python train.py --model="image classifier" --isotropic=false --norm="layernorm" --kernel_size=3 --steps=15700 --epochs=39.5
Rows from block 9 of a small image classifier, named by matrix and row number. Rows with one number belong to one neuron. Each number is 128 + 24 x the weight over its row's rms, rounded and kept within 0 to 255. All counts start at 0. Numbers have three digits each. After the name is the row's rms in percent of the matrix's.
Before each neuron's rows are labels from the 100 images, of 14848, where the neuron reaches its highest value: "responds to" is what is common among them. Only what is clearly more common there than usual is listed. The data: close-ups of made-up surfaces with and without defects. In brackets: how many of the 100.
# fc1: MLP up (model.blocks.9.mlp.fc1.weight, 960x320), inputs 64-127
# fc2: MLP down (model.blocks.9.mlp.fc2.weight, 320x960, transposed), outputs 64-127

responds to: crack (28)
fc1.713 101:129127124129132129128137135128123141124133123128127130130128155126141129140132128155131136120126154130096125120133153127120129099150126093136130128160134130028126123112126128129205148135125173
fc2.713 113:119136138104126127112154147119140120129133099062161126129132131129113130134116073083129150115118104128130126113070123081127131113099156135143149128220136128073117126126134133128169127148129120

responds to: circuit traces (75); specks (51); crack (43)
fc1.400 089:148128126141135129133130129131089093135214134132128142127111103126111119138134097124176099110130135176128143056130193127128141116128108128196100096094129158085125148176126133116145147130052126
fc2.400 081:130128131135140130128144127119130108128144113129095114123124124128140124095106144127125131160156142151152087132101125142194136123129035142116126168109139141084138157150149131127126120125118071

responds to: specks (75); leather (52)
fc1.276 090:129126127121140067129122137184132146128163105151093143126118128127155134186186148157128130083108129099083107126185150130123216131125168127127133138122136126127113126131125123138128120136157124
fc2.276 093:131132126169123161145123207124127132100099120149134116105126094127135136123129128107128140155121149120135125144134134153144128131141085144255127133128127133128129135148173116141109122127131094

responds to: stone (52); smear (50); tiles (45)
fc1.550 095:135129206130105144128138194128131151116112152131114145127213128119130152127239129127127113132130133131165086131127134117109155147130194111126128119129124126129124125116154131123051136126129128
fc2.550 105:128131107148126133124135163130115121115120111120126126120109091155160130134147077128070160159137165129128126156156088122118100106099123148149090126067131056123224144111124130127173115147119129

responds to: wood (72); stain (29); scratch (28)
fc1.387 116:147100159137120130221133129134128119135149200128128176147244115127127147128136112149167139143128184128140131127126100123120029094122135134127129128131132129126137143111121135090126147163126128
fc2.387 140:126129136129093184095153128134119131128125087152133126117154128129126139126122125124118179165067163131147110121129072140079093163093127118183160138126100118128097131132138134139123112084151123

responds to: no defect (91); defect: none (91); circuit traces (63)
fc1.114 095:083129140125101128127129128153130108128121133119128123130208127114131173127124134123131098128128121148128127125128134127044147120137128103093111162131122157151098126108096116130137111126117129
fc2.114 090:131129127127137171106143128127115142143129114128130118120137129134139170129138128125128115138165116114132105089191071132139126088136097114139126128110130063128137140127174130068133124150130146

responds to: woven cloth (85)
fc1.23 094:129125124118120096131132147158134112128120162126127131136152138125128143126168129124127099154125148162128170133169134125091065136127134120141126101108125170128131136086082055128105104133107126
fc2.23 093:136122150209115168109105126106127132121121128117125125119127157129155114128199158147091088142132150115107115187121107085129144128103145128151145162105155093129107138098129111152140143121087141

responds to: wire mesh (54); smear (36)
fc1.494 086:150111127111127092121157175136128118125166139136083119149147125128123108128166133125194113160128128124112130083187129126138117142127127132176148128086140130122124130126135096116134136138132216
fc2.494 080:128102125110129081123112125138097134168135137124140126119123197136105127134072132125134130127120135093175155119110127132126180074125129144119153140135133129134121117124144136081188133091107109

responds to: carpet (100); scratch (31)
fc1.329 089:087126175114113055152130122128128128125188174128128129163125165134131128127182158146134124139129125113129131131151142207129173049128126126131124127146174107109124128061140128130135113224126130
fc2.329 085:130118081154075127126127127147149121124105145123071127127106122118123112126219126147130124131140144120121128174129132158125124127147126127196101147104133137137130169124091109128128124122126152

responds to: dent (100); tiles (27)
fc1.224 105:170114096126069129141118128211121084124121126135129168142203134135139127154147118128128140128127121160132141127128124135128089146205138136118134124125159127086115129130126111150131124123136132
fc2.224 093:117151129134127135130185142136095084120145125186126167099129159150170163096134122130126133146139119116133129130165103126172125128134085121131142083111152120052140127141127120143123081145128127

responds to: scratch (98); leather (36); circuit traces (31)
fc1.430 070:090126142135118137164130126146130122131129137131099136162158138108151159127200118123166126095115118133158111045126113117143128092191121131130126131132130145086109171100138130135131125174131199
fc2.430 055:126129191123163105128140133094106122148114177136155121126125174151168111097139126135130089136125122131143137117099120153117059115100118163136149113094120126085145132097126122121101147127102122

responds to: bright spot (100); carpet (29)
fc1.210 108:129106104146101127142129147139119116037182128130124255128132142129105076144129129132132121143127128144131170124129148129128150125154128134100128045150124127104129128130167094180129113127131127
fc2.210 098:129139129135057142108132087129131122101126128122129120155150123136143108179128135125131131165118153131126160125124121127146151129129070125131128154126217129124127124134116111133116100121169126

responds to: no defect (99); defect: none (99); woven cloth (59)
fc1.738 077:133126128129148129127130095219128128156119129139128129111128117128130126127129127226128163133119131124121111150127132119048082064132124121103142159152125132140107114123128104134127144164131109
fc2.738 073:127128099135128140128130127128125129130133129124127128124128078129120165130223127133127143149133130126171096129126129157133073128127127130138123196127147128128164148152090052128138119130162121

responds to: scratch (73)
fc1.604 087:131128120112189107143133166152117125114131113124124128141135128128201130128142122117128154145130125129127118102215128126130128131209172120122128138099128127144118090135092126138131128134141129
fc2.604 083:131138196163154114123114126119145140127152130118127116127128161099130132116119110117125127102122101131138130130119121164020127123090142168130121137124124130160134066130120128129125132124054052

responds to: hole (99)
fc1.644 094:037127132135088071186153129150142127131146169153116115198115141110157128134129158120122059085106125129127114109186128127149128129128129170128114131183142129102116131122113029171120173125096124
fc2.644 096:127127128133096148101108125117166168195096110125126086131119107128124126110126130126152129134082128126152132128110123127119115147123122114149153139125107137158129146132187127079130133139177129

responds to: wood (100)
fc1.279 099:114095140128107114161051127114127111126130110128126132125128128116167176129077156104140123116128128126111065128134139129128129112123145129149146126136126128129115128091100131128115110130128128
fc2.279 100:147095129127053145134094112164132136130119122128118140086130125129125108093120127162125133195158122215113126137141128159167146103125128126095176085127146127113128115132128129138146128135127128

responds to: wood (92); specks (59)
fc1.94 087:142124134137119128199124127129116129106123133127130123136223108130129223128255125128132123130128130127128132127165140126138107103127172127116089153129130129125128137151125150127129106124133126
fc2.94 078:138128127128124139106167155128124143126127121124098078127143140129128147125192106129107140118105112130108107125100114117124128133106144129156095125127128113104167137142118137129120144112129133

responds to: brushed metal (58)
fc1.181 106:087128135128079119067097128128128112085104128127074127139128135130128145128128130123112121128128148128124115128127127134155193097133144127126117123127099145126098123129127129127129096063132128
fc2.181 089:131128140194045144129100127160099177127156129128130131122123131128129128087072149138110128152097193128127128125129129127130149128129111130167132199128214098132128126131123128127167127216118132

responds to: crack (75); carpet (29)
fc1.12 086:128128208116133129118163158128159128099128132123132159127125140128122123119121125137133125148123119123076133072125130128135180130118169120183125127102131128125126167110122143123026080127126131
fc2.12 081:097036138220123123129129124091125125128127124113120127130135119141124127116125126128126129081123098125185133129152119132122125103127126117128123008156127128130088141044111219130126128134127133

responds to: leather (67); bright spot (32)
fc1.407 082:119130158126135133123127124123129190161127167175129129128116129110132143128120129136126123071129139127133040136128119129139135117125131112141133055130127196095019124065135127148064125132075128
fc2.407 072:129107129134134102131129060129134115129127129130129156136127138121128128125130097142127123129123105166094142083132197133104126138128126150132146170135129139184207127138128122141128127133106128

responds to: circuit traces (100); no defect (31); defect: none (31)
fc1.473 127:105128131127084079104127133127128080128128114150128132128128146127129132128126127099146128107108107156100127062168171122105121128152084126130137128130130187127126111097134128127123145105122128
fc2.473 127:132123131126132112044118129121179170128127129123138121134129134122137127147169098123130127119128055102131121075130133124133114128127166133116128126127127123125134131154139107132135128168196217

responds to: circuit traces (78)
fc1.34 082:130137137128115126108133127126135176134125121136065150127120131118156174128128126128127059113118127107115110125155160147137201085126122125159127127127116126128129128107178145121120122127135127
fc2.34 080:082128125129157174166159128087117044115127144123083106145125125128140127113183128128135059096121121133126120178127139123144129070152115148113089175139128129126151114113130129126129127090123092

responds to: leather (80); stain (32)
fc1.149 083:127036129137111139120128128137128130179124127129122110129126127118158137128131121084128092128129135128091148129147122128139131128127126100184136065118126197058131131130143129145125128150127128
fc2.149 077:128133127148128109134128147130126129129131130131128178128120132113167115123123097130129131131142128134129099113127193129129123129125127132132125128128141131136168129130149163130114153132127115

responds to: hole (36); carpet (31)
fc1.283 081:144128124129139130110129129129113114131126157125130120129126122128113145128119153126160137114129119122129128129129128126125141094128080126187118111137121130132073122134096096135172140156067127
fc2.283 070:129177135128130144136127132130149129168142132130118102111127130133113079129132117127176133148152132112128129119140127124173128122126128126120139160115163142127153164119129090073083129133101125

responds to: crack (100)
fc1.252 109:130133062128066104129095127125102124120130109132088161152135146129142144195163093131203108120130128148130151132126127129121132156152147093105106122115127128129127131189133111121136184130032163
fc2.252 113:115215043152142134136129132159128142128134138138130127089130106128144135111114110157131149130131132130133105127173124134107137180130122129081130117136101127144121131146121121129173177134127137

responds to: smear (88); circuit traces (32); wire mesh (28)
fc1.368 077:125130111125116129124130163123109085120090152129128132181132156128126134146131122119160135140127123158137132111147146123121119129133099125130173111155143147128124115105163091129139141128087141
fc2.368 072:129136133112119127123130087138114176134124157131119094157129125139073137129126127137138131072139135125157125094130138132121149125130115137120094127130154121189083123128104125132091122131125132

responds to: tiles (39); stone (33)
fc1.637 074:150134109124087141126115129135128122161111118122118134132144126088129170128121134118124167131114126132123129131127128132061112128128157155182141133119120118119129122130098119128065131127127141
fc2.637 063:127117128096127089130127163120131132141144103163126128120107105126129087176128172137097126134057126103121146128158132141122095132152123131128100123124123135157134124078146154121130107120123126

responds to: scratch (100)
fc1.75 115:123130142117116116127125207128126118123126127125123205133128124106128136129147085128174134119132133131133112132125139131130106131131099131123125125128127129131136096133149061130094128126062141
fc2.75 134:117079111161141156123138160131135146125169125128130114147129118129075135126123133113123186116128132133128146129154128123088116158129127141128133128116129128126128109130157134133119047158065128

responds to: carpet (75)
fc1.134 101:129128147128128147124132145130122123123141171215130144135119162130135124128136119168128108079128152131111121127139117117128157119128107097128128131135154174101119123131131103194133120096122127
fc2.134 104:099115177146074127138115107142173095142169174103132121142127104128137066123129142131129143086150124126145140119127133129129131128156067137157159106116150171131128117084133091128105088136128132

responds to: carpet (44); brushed metal (39)
fc1.383 094:141125150145137075128139128129128113097137145127138132140128183130128084128101122099128128129128134128089129128129128142172079129131122102144128093129128214111128129121100126078126122219128132
fc2.383 087:071128128138128116133121136048240125119184157152133152163126107117125097114132125128143128109122136095135121112135167128124126144128129138154124132129127128134139091137137118125117128130130133

responds to: stone (100)
fc1.72 119:122081130124113129123109098126128119135122108129031124126103141101131159129178144095148126128124127138118121138155129187129114128126129122159090146154125129108118159113122160193172146127126138
fc2.72 127:141071131144127126134099128128163131118135128133135184134091144114063090132128138139152126123080128149131128136136120140098133178130142128134123116147028127207116159118106141126067154095133134

responds to: smear (100); circuit traces (36); leather (30)
fc1.52 043:097123133120110096107113141125138121118134141115090127193180203100106139149120111120148116158138125126130138112201144126125127128188089143122119145153111125124122135094120111122129086130095192
fc2.52 040:115101169124128118124157131173100104091127122118135122144141097137123140140118129121063125165156130112111101112128152183126130098147121133130129128119133124129142081107128102166133114133107111

responds to: wood (43); leather (39)
fc1.446 106:127127127132183133132095130130128123091124111128097191119130144129129130134130142147135132123127088143113111128129128128119163120128154132131128123133139168132127123116133124130129116134122128
fc2.446 109:128130133131113142129120128103134128110137171145068124140126109130147124150158146141128100115132133097119125215131130124136159132148115108099128119129144145128196123117127139108065129123124139

responds to: hole (99)
fc1.244 111:128128122128095130130122138144113130024133192150055225117129206132122125137154103125126130150128082127155126127154118135127120128128131131122137043156128127113114129104077172095128052129129133
fc2.244 094:129146129127100126119126160102138144200128129097129131135127109126116070100125130122135141122128168128101095128129132131135112125134119116124138168126127134097125127103145138085121140131148125

responds to: stain (100)
fc1.741 124:128127129139085130124130125128095122128128143104122133150128184128140127136124136122141174155123150136138119127170139128120124106136125101128138127128161133132127133131149066146134142129128158
fc2.741 126:143131111171127148138063094126124123057119138141171176125079173121129133128133068128126133131135108128124130129163134128155119138131131117126085125128060133089132187144115127138139147128128128

responds to: brushed metal (75); specks (51)
fc1.148 092:091131182127146135127107205132129126133124128150107142136115165099128187129123138125124108133125162117117129135128131151122129143129120096129117045105127130081121129126128111167114130128042128
fc2.148 092:129131104139088148107128139148104129190085056114127141114119115132130128124119130134068134145129153129172087112154117125126126123122128133191182149128130128189096127145125128128143173127126147

responds to: specks (40); stone (34); scratch (32)
fc1.286 110:129127119127116127145120128133127103055182125135128101157140157150143109187141122125128164113128105255182141103125127128162109116131161183119105128124156143091126181097116129153132124110090128
fc2.286 114:140130094124122197131129126153113150148128123154130105126128149129138179103133129131128157102131129117139112128122124126129006129133082116183127119095120134073121167136129125123108137154152143

responds to: dent (83); tiles (42)
fc1.540 101:138128139125141131126114168174114079151149121139133108148164134129179141129115188163130131151131139131112128130117171130107089121126130127127134124123144128062128111111088128103117109135100143
fc2.540 117:173136119110128145142131142133102082119101126138128163100131189131136126081159124127129117128131124126127139130142121121147097129133130141127151131214129126130116145145128137155117138108132127

responds to: wood (74); specks (45)
fc1.116 078:128109134128118111231108126125128124130129128130073125134127127131137158127126154102134120132132221123128125132139138127135109107128129128147120128121129112130128137131135128126129142162126129
fc2.116 079:127128118134138134155129138095135126093127131121094122146129141149125147126255128128127131119141129053123135160137065142130122145159128126141144130112130125131148130087128128127109129074129121

responds to: dent (100); tiles (33)
fc1.345 124:155127103148121108128113198182091069129129128149118163169221139111153133153130128138129141118127175128130128121124121131126139131153127124128134130150132128121126127119113122138127085129125130
fc2.345 148:128135125126128191131129138138126136138123127152127139100125174140221139099127181131129144120163130129125115128148128147151129126126128129103126029093128130128128130134155123127108109127087128

responds to: carpet (69)
fc1.221 095:152127135132145128131096127129138129123090145125154121129129132074128149125041120095162119128129122113123125050126123190141113131117136109165123100133128125101139131100147125124106135141103128
fc2.221 094:110128157150077136096106138126134136161136128126127137167189127111076114129094109133125127130132134103192136096158124143120130127128131107129123125142143077109129128142116117133163142121127124

responds to: leather (33); hole (32); dent (29)
fc1.492 089:130123159130126133134128128127128142154123131125126131111121128098125138128131126126129133118128134131135071130129125128075109130122134040156125017126128129055129097159124126134106128161108127
fc2.492 071:129126127130139080131133108131129138127136130139128175127129125128129132124125131128129133177091118127086161125127128130116115130131127124150127158125139135132129126128102121140128127132125120

responds to: circuit traces (69)
fc1.568 106:135128132128130108139087129128142129128098095117127132129121126128127185127131129091149126118128132118128127122180162132124123110119140131142143128124128118126137126127145133129134139142132127
fc2.568 105:122127127124113133146129128149134120126140139175124128128128128128128127094130128154128119130128128128128119114144157128127129142188129121174118134126128135134111127161129117128125127124129124

responds to: circuit traces (93); stain (30)
fc1.185 082:147115175126117132126110129128138180137129131141124158120127170129123128128100117160134135128128115127094126109163162126099117130116145127154127106189129126128137078088174129111117142128153125
fc2.185 069:114132174129127107113130169120126106114137129115123096123130067156129115156137107078122179117112127123134176124102131127130132062135133105159093128189127127127126108105124130133128067131149116

responds to: bright spot (48); scratch (45); stone (33)
fc1.3 083:154051103094136118143109129172130157111123177179123119121127195091165130167131140122133136130126129134109133118141083129104138127131128138156160095122138126126127122133160125114135126127145128
fc2.3 072:125139122168162135130151124110127123116138129127128148160130126127128128118125165115117128068100140114126131132126117138104071130124128131134106163135105122126128131130046132191161083150132137

responds to: scratch (27)
fc1.342 105:101128068125126106140116140128096129044130122138115159126154126134136138190234159129128130105111129131104120101129128127112140118196153157093175166130146126144105133172115101144131117127133128
fc2.342 095:175121127128116129119132131117128126136079127126070120138128128155131128144163139164082128133132129109109118131177123179123111129128087129133118128123128125126132092141137129128129133119115130

responds to: carpet (82); stain (27)
fc1.642 099:127124125134159134128000134128116117125099106153145137121128136127130148128112117132169142119111071133097126098127190181135205118131136126129127128127132129108126046127124129193123121119122128
fc2.642 107:108127125163142103167077128103141131085146194067127136178050122158126045127118123145163108118122123048126172132128177105129210129144087123136131124130161164139144113109115147110103120158125133

responds to: bright spot (72); stone (35); dent (28)
fc1.442 142:106113099137172082130140177131081097088164114127105152170136144128114127181126116130135178089129128135121138105127147131081146129161115131118202139137109143127125092118125129178128123123126136
fc2.442 134:129127130129144199130127111118139180128120130127126119092126151128173134132129126160117136129190132105127125128223092138144116126162013090105120119127127084128128112127130101108129092129115127

responds to: circuit traces (56); wire mesh (28)
fc1.530 099:126113129081111137124015141128127134103103090132129167130125119122125151128103134123219101136119121184127129094127177128110139129131070104148127133120173126133118123117114127142113108126119127
fc2.530 085:117165126123167160137121125084127108129178122132117112132048120128127000158074128128108108100129154050140120135078120110104136171120122155129128127127172127116130119166171169119119114129134105

responds to: carpet (69); hole (59)
fc1.483 092:130130121075127133136125136140129141058173132127115255120123182121123151163170120127128119126123205120129135130132115134122111102126128112120212118142131128094130135123114133107128126157133194
fc2.483 071:122128142129134100092139126094131128136122093122113130156126128114111129105132127140125111145053143127119115125159132163131146109137132128153160201156118125127129146110144119129121135126154117

responds to: circuit traces (55); specks (52); wire mesh (43)
fc1.549 093:129106147129127140128129119134073094124135119134143182181120128131132122186131131150174159161061125143126142104127145115100132128164128135128037133206180129125058110156125129141143132153113181
fc2.549 093:128123128129117130114126144112097119124126144099128123100134126156137122129115153143086129183153131126149115176102139128107121129096154123101126140111142125060146107154128131176194148154140090

responds to: scratch (76); stone (37); woven cloth (29)
fc1.356 098:090128124200132080129127143205072107130097148129121134131126130127136170173126109123123127055128121128127124128141128129109125164132132138086115163131126148140112136112089107165135108136127129
fc2.356 093:128129123123157103128123060136125148150137132126135143119121129130127123114108132128128115186143136124132128119121130126120183130130121130129128106129120077135092133142132114069133098142169115

responds to: hole (98)
fc1.488 117:132124096187155118130115134136126169071133129150129128130164201127112131184126128128129131110131129167131122123132131129127132129129130146123227129139130128130077132130114110151130143127103193
fc2.488 123:168140140122128125119089150085141127127083125114125144137093128076127110075119127130113116127097137136112119128159124123135130108127144128146158128129090131122124157124138127128126144128170132

responds to: stain (81); leather (45)
fc1.376 098:103118146095158074127081124245127138139155161198130126139130139139129134128094119166126133129127152121121130123130129131129113132144130128131100127163127128127098141122150144119113148155123140
fc2.376 097:127105128155123147134123116130071130049137127106141153200132122130102127090121120144136118123097121165157152123123139105130121094113128184136070132146141129141074148123105157129147141130115117

responds to: hole (46)
fc1.321 085:105130068096117127149131157128030119108215128125099123129123112128190134206161128141137116058126127161102122092123113120134138126175135142116141171111123123131113133141112120170151130133127126
fc2.321 071:130129125128127106126127131079135173141072120115128139129128136126123152190130120131083075127116128093137127118126129133076113049079133128171130128137106132128130066129127128119132177130142138

responds to: tiles (100)
fc1.759 080:136128138128128139128137119124131128130136131127126129127143155126129124128095128144128112142109136126060101071127109125122173124125153143197126140153110128129114121122136127133128132128124129
fc2.759 076:100080121139129076137130128103127055124127128121130134127124047137076126129131144126175130119128099129128204126181144171128126110136150128130103108134136184105104126120157150130090122130126098

responds to: smear (72); circuit traces (33)
fc1.65 093:125125245143158139125125124213094123118087146136126142145155168097148127171132097130130148124125123130128136127137138129125139125127156155131059084155155127119032114114144115127118141139118133
fc2.65 077:134128131132126151135098128079127114118106132127153130127127130130111126155129136177128077130186121122119169128181129123187127126129119097099104093132136128119131126142126099132150128137079122

responds to: hole (96); leather (47)
fc1.285 094:131119131128146099179142160127131128131128131133096126145221131128159127130207076133128093078130120129127135130149128124127126139123152129133172120129124186135115131105128129112128090128127160
fc2.285 101:125096121137128125107081157130096110122136099083131120149127125104139123098124100146104129135133144104093127158140150105134084107127127184142198163181125129141128128088162121117080123144076115

responds to: stone (97); specks (61)
fc1.490 086:128128123130131096125094127127103121138137139117110124142127131128128097166161128044128120079134109162128128118226113134208160189168117164115134132137130143124122167127114153132130107127129129
fc2.490 078:131179143092127129108127138127128156130129126141130100099130127130134126125131128110129136129128131120127117141040126138127127129128097123180137123127131123120127162121125109143063119128129126

responds to: wire mesh (99)
fc1.144 103:141124120128129127153123130128131137129128126128130127129131128119131129127068133118210127116124126107111128067127129131117104153128119117164147127126142128128126103117130129131109131141120129
fc2.144 098:098128135151118130145128121132130119126130136124126130131163108129116157136042121136162131144090133145137133024148125145127140126135123107141129130139128207149133124123118124131138129133128135

responds to: leather (100)
fc1.660 082:126129121125124128081165128128131127136125131127000126129128128129128128128128125133126103127133130115140132147128089114136119148121133130136136129126126205133129136125131135131131130218146128
fc2.660 092:128132111148176108106124128126091131174127128064128155122123127130098128129049116132128128079131118166127130152107140133128082177095129202138129120168128133183150128141132124127126128129125122

responds to: wood (70); stain (40)
fc1.416 079:132021136139092134126123128130125129147115127129125116129129129076158173129129127094127139129127131128123121130136119129099100087126129102144134103111126239109129129130160127109116128129123134
fc2.416 072:112107124211130091130132155117119136133138124137128139129129133121102128101129078116123131063132112135135144129189152128123116129118129128137129133140133125131161128128118216134119142154090133

responds to: woven cloth (56); circuit traces (33)
fc1.300 083:122123134121144141131129148123124136096114099141131131150127129140145119133122125124128137085120113127130027128148124124104171116126140015126195059118126129124127139128155132130115134126063180
fc2.300 068:166112190118165115131129135115139134115118128166143127111085136114129125127126131129124070129123126131126078127141132124061129150127134156129129142128112115236118126121115126138114126089099099

responds to: stone (100); no defect (38); defect: none (38)
fc1.113 101:134127129172105118134070133126128128127129128127003148127128128131129190127122143036134065126128142165127128128186131217123128128128109128142127127118132128125129144132128129140120130128130133
fc2.113 096:127125132167051124127120125129122123123126136134105126129152090118118129104101131233127091125125146108132125108136130168119119118127127111130128102123150139127112128128127134128123124180136128

responds to: stone (100)
fc1.551 094:130127144132127129129100134130129177123124126158125119128228138125127164128156124125127140116129125222126135128127156127133156132127116128150128119121114128122134130114137104130034131127129159
fc2.551 081:129139099125128186120165135142040053130107115138121117112158135135154123120128070129129125133159147171134121128129123134128123123129119140120132122137132120092131151141152087129138127098130091

responds to: leather (99); stain (45)
fc1.99 113:128127203187118129110127133112132136138145161127098127137220128099130129119065131140128089162129127120136121119125131128133023126125109121127117117148142124133130129127134133065129126192098143
fc2.99 118:122140118128120128083126124143126140118132128117134126072156121138150127135123132122125131137089154130105076083084155141113067139128139170128122146129129128129128070126163066131100119131124089

responds to: woven cloth (92)
fc1.527 075:129128124135193129148129130128128146128127119131128150130128136128127128128139139222128168122128117144107128134127123129107120125133110109128129123125157236128122134133135125128118146156127129
fc2.527 074:129097128133208139164127128101128134131128123136126139119129128170127139129209129129101193126129141127128126177127119125162116126128123130129130119128127127127163143112111119086130135088126127

responds to: leather (50); specks (42)
fc1.255 083:125129128145136134124128123128129129121099090127123112124121127132127129128132143196131137152129123132154114130082121125135132149255126181088123128126135126135084131137116063123140140159086126
fc2.255 082:123123134127129118154098114139124127119130140115128132126128116128123110131123106241159122117101130130128140127121148120100124143118170119129124143187108146142123119138117141124140142126131135

responds to: carpet (100); scratch (28)
fc1.112 089:062095166112104080142128114128127145211152135128135121141154131113126141128168144129127120148118161121051142129215167129128128017124125117127035131129137129131129132118127132129140124170129126
fc2.112 088:128068123151049128124118130128129126128128130124080129142131100110136111127155131132119151122125158091201127134126077081118139121132141128162164140131148134124144129127113163129125128128124127

responds to: no defect (70); defect: none (70); woven cloth (50); smear (27)
fc1.4 087:155119162151140130143116143139129110123124145126127132124166107113144125124127146130127138138078129148127107130134121127057101122178127109117154127159126151114129086131110119177071125145135139
fc2.4 074:119155125129133122140147132127121147147129133138135094088121077133132143128128061109126123195152129122151077130136112120131031131126123127089116135069116117125125134102131033073100168133132122

responds to: scratch (83); tiles (44)
fc1.560 134:102128114128124129140110139176127120135121154145126107180130126103218129157126138133132169112129128127136128113127111156127125095128123103131128140083129128128126166097126137113121126157127128
fc2.560 123:140136126119140128123128087129130131173128082128176144107129172102187109087133166156128117135163133125127122126129128151140083131108148116081182127130125080127127166112128138090130151130129131